{"arch": "inception", "model": "multi-label image tagger", "crop_scale_min": 1, "norm": "groupnorm", "kernel_size": 3, "widths": [128, 224, 384, 672], "num_labels": 58, "lr": 0.0085, "nesterov": true, "orthogonalizer": "polar_express", "grad_clip": 3.0, "cautious_weight_decay": true, "batch_size": 64, "weight_decay": 0.4}
Rows from block 3 of a small multi-label image tagger, named by matrix and row number. Rows with one number belong to one channel. Each number is 128 + 32 x the weight over its row's rms, rounded and kept within 0 to 255. All counts start at 0. Numbers have three digits each.
Before each channel's rows are labels from the 100 images, of 14976, where the channel reaches its highest value: "top examples" is what is common among them. Only what is clearly more common there than usual is listed. The data: made-up road signs on poles. In brackets: how many of the 100, against the usual share in percent.
# r30: branch 2 reduce pointwise conv (model.blocks.3.r3.0.weight, 56x128x1x1, standardized in use), inputs 0-127
# b30: branch 2 3x3 conv (model.blocks.3.b3.0.weight, 84x56x3x3, standardized in use, transposed, each kernel summed), outputs 0-83

top examples: pink face (35 vs 8.2); white face (31 vs 8.3)
r30.26:208126172127142117148128128192170128128128104187188128128189171149129128146100128128247128128128085128128173128098128128110236116093128142128128128128077128128128128118061174128128128128128128098103128122137047052128128126128149128128128126099128128074163134128128128128066128155148128138128128136128128128116128128128120092150178128161145140223128128128154216178112189064128128128100
b30.26:133083095116193117134145117108133105184117147112114131122153163101124134115107138105082128128116130104100098167210137086170166087115105135095128114094159147082114139157045127163168180116157091135155078142086047117087100129092111088138122127057106086171

top examples: bar (30 vs 3.4); red face (25 vs 8.6)
r30.51:070128149107128128128128128128128128148075113130110128128077089128128128096114128149128192128128149128128116169128066126183128128128128190170128128128128124128128128169062128128250146128128068128099128125172128111147128130123080080094128128128186128128128152128184128128178078202141179218128078173069128063128128128058142128128128085128128084142128128069094117143221136139119161128128
b30.51:145099142137148128160136153166141125118119149133126128135145130096129124095126102119113142165138158164139093089156096217155136157099178055192127066153236099139129090105203135126134132101086137140184073108125077132108116107173134130071161141129091131113

top examples: green face (25 vs 7.8)
r30.10:128151096061076128128128255128128128116128128122170096128105090168128128095065128176070128128172125128128128128206094214103128128199128157091128162128128128134128128087087128128046128098128084128094128177176128128222146106128153098128161150078165163128128125136128141128184105165192138100128128151128128105128128165063128128122100128128194131128093098128136128128146128124122152128139
b30.10:156128137167109161140137133182109043112114143102175144158133212136077156127160102131082124149149120202087120152130137143144102078084124100170134084110153104112146157148144111068172099158101147133115165155109090136186074130159168121118191154163154159149

top examples: green face (61 vs 7.8); purple rim (25 vs 8.5)
r30.20:060128106118128105163180144128127120128071128115128046128186128128112128082128149053128128093128128217063128128014128119128128128128118129128128128128196201128128109128128128128128128136128209136132128128128089136128128128108128128128145047099128128128153108135128175128128102050211112045050128178113128145128128128128128128128128128128151128097128128128091128128148128189128180128181
b30.20:167088040097075110100146113085132103082129107118159118163126088162123116156108100144124143158131126142141170115130091079162091194144152179186137114176120129125132115172116098076172135095140140168164123149107119134164233113142137135113102098132172066117

top examples: red face (52 vs 8.6)
r30.28:073031121142128128161185128173128080128065128128128179139093106107128128128122128064140086172142128164128214128128131128128128121128184113128128165128128128092221128155128135122148128071146138198082128128128069099128097128255100128128088128126148128128128128128128128128128173128113128128144128094128193128128058128130148128128128171118128128058128124156128166110125179128174074128128
b30.28:159188134128138158110136183105141063165182171133149119154105144115079210175173159126128156122116163085106071129058141182124112080127127130141074163106127174147110139108107105138132139122124197134154081206132096143121159101133096129120097129154135087108

top examples: orange face (28 vs 8.3); red rim (26 vs 8.4)
r30.12:034116056128107128220114138128157128134116204169174185128166149128141128128128115128044128128128128128053128128106128071085128128217137144128121128128119188134087128208128128139098185136128128113218087128132128145118130128128128066031084092091149138173128171128128128128169128128128108128128128113128115128128140128128128128128128128128128163128128128144128128107128128023128128132105
b30.12:129142128173075148152124117152138082137132134178117197099079115103143116131113198175164166087133135104190122073126113134086171118081119161123118166134174133132108115108151131158096096137135149146145242095116139169198137114179138136121179133133125171155

top examples: red face (51 vs 8.6)
r30.42:128061139199099116131140128145151128148184193196177135121158128128092128128084168128128128080128201128128091229189128128123121128187177128128128058128128128128183104137128122128100128059128055140128128128106128128128017128179128178158128128055139117135128128128098128128118128128128153128128128128169103090128132186128109088128095128128121128128107179128092128079128128057128147086128
b30.42:160201145120131118169180114162094097137103163214123111142122093163107101091143147074140146088041100110079130147180136076145155120140157071080126143102139100129113132150128150166120132147112158112128147071138156123166133169179179109154141076118134186138

top examples: black face (42 vs 8.7)
r30.24:146138143128128115181184043149128128107128128130128128128161147214157128128128128199128128128128085155219128147096128171172200187128128163121103128115034128090128128154114141140225128128209144128128128128114082104128105097147128128128092154128036163128128043124128128110153128128128128128044128158128152128133128079128097128184131128128128128162096128128058128128128128128128128128130
b30.24:160137107136111149120076139073130121132093114105112119137104098145136107119118146144146139189175180110112180085145109060138157127146125093139144118108175117170136074146112132179191187121159082163184189170162149120138132102109077146132084166185109093198

top examples: teal face (70 vs 8.2)
r30.11:049128128128128171107171233110128128083151128128142062079128051128165128128081062128065128135055128128128215128128166139128128128128109128104111131128128136128063122113096128176128072073128128128128093128128128100128128128128176082128120128128051116101197128128138128203180098085128094128108164128128128128141128128067094128177108081128128149128128070128128134128128177093076123128128
b30.11:145159112135133158133087124129091193162154120145118127119155159133105162185171117106140180142107131150082131189085129170133114128137056134131143188149108177141201186134134125122128135137109154121118136173088187189147069095179155141136041097150133115128

top examples: green rim (37 vs 8.8); red face (31 vs 8.6)
r30.35:128128058161128227151096127128128128218210076069128165128128094128128112211148128139128158128128128119128071181145239060089128128128140086128140128152128113141128088128128149128128128128128191163128128128128156128139096128121204077128128128100143128128128128128128170112108126128077089128088128128128128128128128128128128207128146165119053088128128129128071128128128134128046089128118
b30.35:110122118097170103091123092132143138141148175133115111135112165069182063116115125129143144179159104069129123134131067127125102196156198102137085070106147097084171062059129163147170120153121130140137075136099168124137162167160110088157136088142124166129

top examples: white face (46 vs 8.3); grey rim (29 vs 8.3)
r30.46:203128128128155128128146050128116118141188128203175128180125128193128128128181128119128128141116122067105128128088128128045207125073128159124128128128128128156149128128080106128156083128086160128109128128128128099163128128128128128128128138128128128128128041118128128156128128157128251099128128128128128055171191117128044131090128128167150175205128134128128128128067128128173128116110
b30.46:117164108140160125129160087104121125123115121121132136169143062163129150121138110176103105110174167087134107120150090084112239152124053082150181145138162109137124132136112152122185129092126145111143112132139093140091100096077065115140130087182114079051

top examples: bar (36 vs 3.4); arrow left (30 vs 3.6)
r30.19:153128128026128128108150175101130128128128128111128128128143144183052128132081047197128087128133103128128167154166128128096128084128128128130118128128128123071055128128128072165128128128165076132128128155117106128128105107121128085123215128141128120167128193185100128111170128128128128128128145105137082128128128128202128091128153055169177128087126121128128128128067128128159128000128
b30.19:125118142141098052130152213201095052109064121074075088165094117179175152133114126146107133133126087145102120100155152085124172147118136120126084131115092106130136120082107092075107057175152102133079134124152138124168102120095150129132095122123121156119

top examples: red face (34 vs 8.6)
r30.30:144128128190128092179077128128133128058128145128126100172152128152128157128128192128144128090128128075174128128192119110064128128128128002131128137112206128058192250162128182128097113149128153128128154128064128128191128128128128128128074218087128149128032129128135163128128128128110128128092128128128101128136146110128128128152141128128138128128120127128128128128128105145128091128121
b30.30:118107170046105187145144101155114115114154097130155145118115147098151154113118166113177091111152102070181093139152128132148113163168151184112074107066125138106080164116137118153111137165122109086175087130097131169059092051120199146106121118099123152128

top examples: yellow face (28 vs 8.4)
r30.32:128128128168107114128128132128097128088153162173156128128125147135128128187087127128219133119128104211128089191128174056128094158144128232128075128187148128098128128191168128089083128108114128128204128128101128178128128128128226128086099166128100128090128128104128128032128132128128082192128128128048128128128128128128128166128141169089075128128116128128091128128128128128133128144141
b30.32:084128152099101173154162068141133115177179125149218121137079128142108107188134125096144135162095129113125144160167097080104079172077142143057099098114067106105125133122151080088120106142118116198144147112131138107158179153105134164132132108116128075078

top examples: orange face (51 vs 8.3)
r30.34:128121128147092128173168059176219101075082168128091129174148139127071128156145187051128089136128116079074078128121086128128181136128128047128128148162128092128128129177147128031128128128128192106128220076128128106062128128155128165098128128128128128128128128117103115128128128128128128128128120198128128128128128128106228128128152128128128128092168128119176128148128128177128128095128
b30.34:145128148098158107126134150146179140099076170124117116148090144136160123149161152081180103100109100099096093120125166095146073105062089145065083169095090110184168111117134136178104085185082089098107092116119140076177139143123121059128132188112128108118

top examples: yellow face (66 vs 8.4)
r30.33:128128099061128128128115200134128128098128073152120125128128112128128128193092128029128128119063041128153072108081128128103129110175128128194181184187128155107128105128174128128063154128128128128084128201128166128099128128120128128128167144128142084128213127128164128082128128128072128134128128128128156196128128164162185085128128124108100128075128128154128185206128128119086128128128
b30.33:123138094155100128064107124121133163151128113132138081107072071064133112174109089128074146170134134112135085182160074109093124128158108130168183128147128095081115142093154172128117133154125089177149174141139207095101093137120172165133127148083166067085

top examples: red face (32 vs 8.6)
r30.45:155128128128128128128063109047128128120155128128032128116128205183068137140110184192129118136128128163164064128103147116057128128128124128128179128059128182128102084128128128128099143107128128131092128128128179128128128100128067128128128255128077128128142128128155128128128156091128128168101128128091106097114128128128153128128099128128166146128156088128128035184128128153143191107128
b30.45:105129126194147087108167140098135131113166087107133165082128109075107133133176092095139153114078102235127172128112176107111141131146170080116095117151146096123115066109094088128100106108166114126105093209109167127131181132137159168119081160100100136100

top examples: triangle sign (54 vs 20.1); black face (35 vs 8.7)
r30.31:136128059087128128128081180128167128128128128128128128150128080086150128047128187128144165128165128128190128163217111105128034123128099128038128128128141088128128205044128128089104128128124077128128128072094128188128103067128149030116155233128128167128128128107135097128097128143128128127128128128128128097169127128128128128128088150135128086128128103128096128166128133161119128128128
b30.31:124127175121036116095148117138132136072083096045181069108138143157098125112137129122134153124152116122122196074130126110170110142123087145109079144133104142120137124128121103168065188138128119118145043088103132099104141110128072132070120105147081170108

top examples: brown face (44 vs 8.5); red face (39 vs 8.6)
r30.2:128048145128128128139171043204128186149103128174201158153170128128143128128128128159128128188128128128209184128107128099121128203128098119149128128128134128128128097148161086000164128128128128140128128128128128128096128128131158128128074128033128128128128128128152172156128161137128128128146128128095128128128128128196128128119112128097128103049155134128128073087101128128204128197128
b30.2:156169143119126110125176169131126069136097147093106119111151180138099139078188111109119129087155124143119152106075152126137132114118136110119098159101093132127100114107142118085086104161125140149081153227138104218076229162144125136129162191120146121128

top examples: yellow face (39 vs 8.4); grey rim (31 vs 8.3)
r30.37:128128128036078128183105128128202151128128142197128128181162169128128128128148128128128118128128128128128128128121128128095128108128128128139040128128128128140105128128128089146128234221128128228159152112128128128128128064109128128069085170128128168097128169128120128128179128142128128135177198128101100141128128079164128134128128086127038128086055128087120148128132128128064128128094
b30.37:111151143043116066168103132126099131071159115161115067074138132114182113102159107098126075080141158123146161174135117139102134139091090138106148092103105114092110079107080198132082093093121131070136126135158186117123093124111123090175097098166119140088

top examples: green face (52 vs 7.8); hexagon sign (41 vs 19.5)
r30.22:112172105128056104128113128128128128128128112114138246128120108128128128135074125125128141109064128128105128128128128137111128128214218128128113144000169113128095150128099128128128128128128128091176128128230104128128128070088128128107169167128114128128172128155178128128128128145128166128108128128128104128074097172128122128203119140108128170179128128128128111115128113128128128180097
b30.22:121180096105096077142150177129070163115095101168119161102106224101127129115072147148089113102145110129147124114166102128156120079197157107133146122159165125114130108123185123131162119088088120116222125085119130173101081133129108174150148153132122141066

top examples: blue face (47 vs 8.4); purple face (38 vs 8.3)
r30.43:135128200128145128080118128085071146128128128128128128157098128042128200128188192128186128128128128128255103128128128101128094128128149128128128157105128128199171128128124071170133115083099164128075126155128128128128169128159128035117128239113104155152130128140128128094128125106128128128128128128128084128084128128128128128111112097128118128135128128118063097128194128128128128160159
b30.43:098112155124112169115119166125086091143139136112131150140132114108118104098141193152111164128098119113158082134132144201130093069090148148100047118094133098110093089106192202120099121100052101071126113088124149079109116167144168126126194158123151151163

top examples: yellow rim (61 vs 8.4)
r30.9:128128152128128147107128136128128128178114128066243128113128128128128163174119064128128128123128174139128055128128128128116035128128128128128128130128163128128128128195092089190128138170059128128140216128138128128128067128075196128128128128128108128081128128128128078118149128128128208128125069107073178111165093079128128128128131084061128104149131128107128128092128128078170078195128
b30.9:176166089121174160121088110161127185108145156132129160113109089164128109066094128128126139088172102198119169111132132110101118116214131110109185163123151141128142123151124123073111088113109145116114222111180134164218165114155137158171129132149144134145

top examples: orange face (61 vs 8.3); yellow face (27 vs 8.4)
r30.14:109180128128128083146128128126128067210128165027078084102128128211128140128110056161014092068128128128128146118106128128049128057128128188090108159113128128128128083084128087128147128128118128128128169115171128114128128166146128120190128128118128128165128128128105163186140117162138111171157122128128128128128128218128128128128128098128142156128129053177185128128128113128128128128128
b30.14:107065112173158164120124171122103110145114104124079127101118115035195128089148104098107129155138106159133122114110091110058135157092116135137111125142165139127197128096129171128157097115121149116094070131124149160078183109134061090161150158166131165055

top examples: brown face (31 vs 8.5); red face (31 vs 8.6)
r30.50:103217128098128012128134116128128128128128098076071128150125128128128069119115110128101128128128098090128128128128131190128128128128091128128128045173128128128128128124116128128128106128254128075128128096107128128128128018128128178078080186159128128128128144128128128128128124128106128128194128128180128128109128148128128220128182128128128120128175176128131128167128128128217128128102
b30.50:182065150109079120109089144108138134141080134124090127130167178133119137168122131134124058095121117150103165132088123093157126097207103116091118127160096198134157106121117091140117119049067098145119083181133128156145194139053132151135123152118152112171

top examples: yellow face (39 vs 8.4); white face (29 vs 8.3)
r30.44:147122105155128198128128128128126128128128128220098135128127128035128162128149156128128128128128128222128128173112128128105128128085190129128128085131128128072122128128120185137128179106183115199128128128128173099128098100128128128022102131128128091162172128128128128128115160118128128231128128125193108128128128053203128128137117102070062147088109128109109128052128128095118128128128
b30.44:113157178128163143138135187086131170124120127174112116148105083088170106096128182115132126115079140169164118156105117145123128155114123084152123101121090140164147130119080185116106151128147050120161098068108182092111119145081205132191101102122127205088

top examples: yellow face (43 vs 8.4); crescent (27 vs 3.6)
r30.3:128128066128127128170128224166113128115077087109131128128087091180128128120128196066128128083128151128128174161128128138144128128128128094069076128070128198125149128128208116130099211148132085230100128128128123128128083128101128183128128128128190128107128128144128089115204129128171125128132128128103053128142174093128128128155128128145078128128128128128129119128139181081116051162128
b30.3:064124105076082092123093106133173162098199150155142150163159142097160090108123151119137146153083112050125095144123085140155158157131077112102148156162134154110128143173081101121117128113143130174136214133182136207156142123137157161130104098155168159165

top examples: orange rim (32 vs 7.8); white face (26 vs 8.3)
r30.36:125128128128128152128128128161231217128128119128128128223114093166091128120128152203128128114066166169162128116147120084128175128128128128093126041128128128203128128128140145202128100155184128128128128128127128128128053103022128128039109128128128128129128139128128128128128128109128086128080133174128128123128083177103128132128128128128086089128128128124128108188128057128070128128128
b30.36:089161110144228145132134100151114146128068113121094152082127087109110150122116087116147091095144085071123161128124122146106139109118131040098157175142165106134164121093129181162088137145154080143064169158102125068104171086161166124094135115150087135106

top examples: purple face (36 vs 8.3)
r30.41:128128189064128099128186199118128243128131122140128128057180181128128128128099128128152170081128173079128073128105188128093130094128148128128146143166128072128202073157128148153128173048085128128088143128111128128128128128105128128173128128086166115128130128128192128101128061128070128128101128128128070128113108128128128128128156156128135069128128128122128042109128128128182128188128
b30.41:140140106128132128134203134201109171146047123108123116113142123121098110119121204085101083086142141117144073135179135081139119131171143132088101098114129114120103151150124155176153052128095142151118149066220108173156139125113121121099139107065121161126

top examples: grey rim (31 vs 8.3); pink face (30 vs 8.2)
r30.55:108123104128132128208128121179128115128096128170128128086187150188128052093115128128057091073128103237100128181036102175147128128145128117082128096105128084132128146128186128128128128082128128128128071128128114128128128133128128181130029128128180163128128128128128128128128128128155128128113224116128094144107128101128128110128128128128179128160102128128128128167128083128204144128201
b30.55:126143135110096104172090109109132144166098152130128125105139128145175099171130137154066110138172140118142079127216116079174126100184008115094164112140116124123117113143096062183157142134080149108110133080162117173123137112159126136089103117132086152170

top examples: black face (39 vs 8.7); green face (33 vs 7.8)
r30.47:128128078128114067128128190138128098118128112155128128241128128087128128126128128142128128083128165128151111128152076174128128150084128109128128043101130128128091161128102134128059113089128101128097128118128093133126160173058128153103235128128069128144128060128128142069132192041128076128128139128160128128128210128128128128128082107128128189153147128168128115115128145166086173094125
b30.47:124120177132091163092233136124138128130165131123144117134113101182130104145119128113056126138108076236156151138140148127136086157063171161156124125142106143159123163099114144091090118164164109116132150137129096074125122196110100100146062104137153109164

top examples: triangle sign (48 vs 20.1); blue face (38 vs 8.4)
r30.48:128176128128103174147101127128128141110128079154128134128128151172128128128128124113146128083048111168128051054128158160083128092239128077097125128128126128113128128128128128128128128113072128126128172105147137053154157153128128128128165210128042128081108128128164128128128128052164128128093190149128136165147143128128101128152128242175128128128146117146126128128128128157157128128217
b30.48:147141153131100140146121079182160091144175154103105109097087152126198145152133090143137147154140063124107148104067105179150154056130118124127168183175102103149115124106187119118146107105157142188149119111113098142123202167121088142111129177131110042128

top examples: grey rim (30 vs 8.3); pink face (26 vs 8.2)
r30.17:128098041128100159163128100183128089128128128128093150077128107113128049128128128076128102128128088180128115128124166128128067182128097152099128128128128128127128128195128128162077199128064137156155128128128128128081128128128128132053128128128128128057128128084227143173128112128128128162128134217128227128128150128162128128128128226128128128153128112073095172128130128113128165128133
b30.17:182093122171112155156063042130183081110118144152136148145129116089149081112131141129127181124181147123115135098114139113152064159140092100162096139117129168118125126189157149142093141121129183157152175077166161131128154150223114096111105165094137106161

top examples: pink face (41 vs 8.2); white face (26 vs 8.3)
r30.18:163128128064093143128128128128128130112059128203128138070199128098128128127167143128140128128152128194119128128128154212139110128121114128128119086082128128160104128159125128128128128128127116130112128128082222128128137108056126128066198128150039128128128096128155042151128128074121128128123151128130128153128128144141086105128128128146077128128099166162174117128062128123128128029033
b30.18:146161181168180127104104144120148133092127074147117119136161128110087168088090123099162136101120155165076165126154144144133135151127029081115128075052067138103124083137112155157113131155159137084116145124108151097177113151104150140206083116096087146162

top examples: crescent (51 vs 3.6); black face (34 vs 8.7)
r30.0:154128128100165128128128128096119177121128128128061125056127128128079114131174116092073157181225173097128106128128128083128128189068128196193128058158071080166128128159128128132128059072049128128128164150128128128219128128233116128128093051128136103128128128128128107178127128107128128128146128107128135128128128158128128127161101128128128186123107140128128128128175128128128120128158
b30.0:117081137122138131157038148118157116209160150142204127150116126085123138124109130146127041069162154134145123125104146170183178128106170167123124138165160126131132145088126157087106095141100154175074140089099116141098129165111131173123119175141201127130

top examples: black rim (47 vs 8.3); pink face (29 vs 8.2)
r30.53:106128059142128121145105128141128103095128087157041163060161166118128128128128128090065128128128117127128096246128139128128128131128128128209130103247128165128161189128128129115128128199041143121128128128128136128186128119044128091128208096128128128128128128128181106128128111185085152149128128128171128128116099128128128148128128100128190128120163128128134128117128137128061128128128
b30.53:067114142080126124110132158125149119150127111182098138106149129068099146123067147114131155186105134088143145170131134115110146125162147135131120077142192108031058030176123143111156177166134102130122093144137075117143060136128106112115146153127108151146

top examples: white face (36 vs 8.3); yellow face (36 vs 8.4)
r30.23:248072128128209072163157128170158038128109070169184128128144128128213128128128086109092109145114052128042128092103128071128128088070128128128128128119110128128128230159128128079128128110124128128128103124128215128128114166128142128128151193128128121128142128128128128127128128128128172128128128164135128088128128081128128128128128160128128167077126201128128128128122128125128128128128
b30.23:090182109114169168172136109133148131130137131171089132117108105114094150129092117154132109198133120146121103212117110076154149094113079099079173136136155104079105200130122162062179150176118132110109149097153095101117145101121151161153126070094123091054

top examples: triangle sign (41 vs 20.1); red face (37 vs 8.6)
r30.38:128128064128096128128095128104063063150128162128146137137107102142128128059128196151128095119134128128129128128193244149128111063248128124078128118092071106128115128128128128128128111128128128095150190128128128128125128062128128128128082231128128125128128109095128072128184068128128128128112164176128193128128128103128087219128128128128128136128128128128128090128128128128128128128173
b30.38:173147086075121115149125107178163100107131121149111115141122151090137162114085164141100194131170136120138079095097160170107138116109116166183138102125093096132169148124208095113127074179107187094133120136084146104069099092198172124118080133149165099155

top examples: orange face (39 vs 8.3)
r30.8:128152147201151133124128128128128128128096128072128128128128128128101107190129128128114087119056128158128073128128128097128153128128128150128149174135117128092120105203128128128183135131113128181154128128194148071134165150128128156128128128063145128128163128128128135128128128129128039018128128026051128128111128116128102044151128128094152100142041128128190184148128128128161128059128
b30.8:139110140120085154131176086145168097157085092132141117120169109161154109164136129116117181142172155153080085084193118174056119153151131190145173074114132123137115116200139133149115115091148150138190166137137122140042125087139138142090139136158110167180

top examples: red face (49 vs 8.6); bar (35 vs 3.4)
r30.21:051138073095158108136135120155128059128128173081128128043128128128128128027170091150158128122066116128128128128146128216128128110094100128128128128146085128171109128128128144118128128128223151080116125128128146074128128115175128128089128128091128128134111128102128128128128074077198128139186101141128128128128128159172128167128099074128128164128128155240186128128125140129179075154128
b30.21:122151144160150165151080113133144132081143199134108140106138180143123150144167098127152089086127116108131136102104125120163075078201137108076098077103063142131129124076139122151132070101151198139120075120064083179154160132079080130116122171129111159108

top examples: white face (32 vs 8.3)
r30.5:207128128114128128128194146162128071128135052156128188128128128079128057140068088128140128149192128118128134212128148077127092182128173128122128128128155128062128128123128128098128110128128128128128152128128128126128128128118163068253083128128202165128128128128144150128128115174128100128128128128128128099080131128128128098143128216128096128035125128128097111090154189128075128128128
b30.5:104102110085088148120134126100089129143154116131174154126091187126089152028102163117198117135168205101091178174122104092136141163115144151177082045122141128118092128103130128107120078176136099158144140147160095127118075097144090149119123139132138094151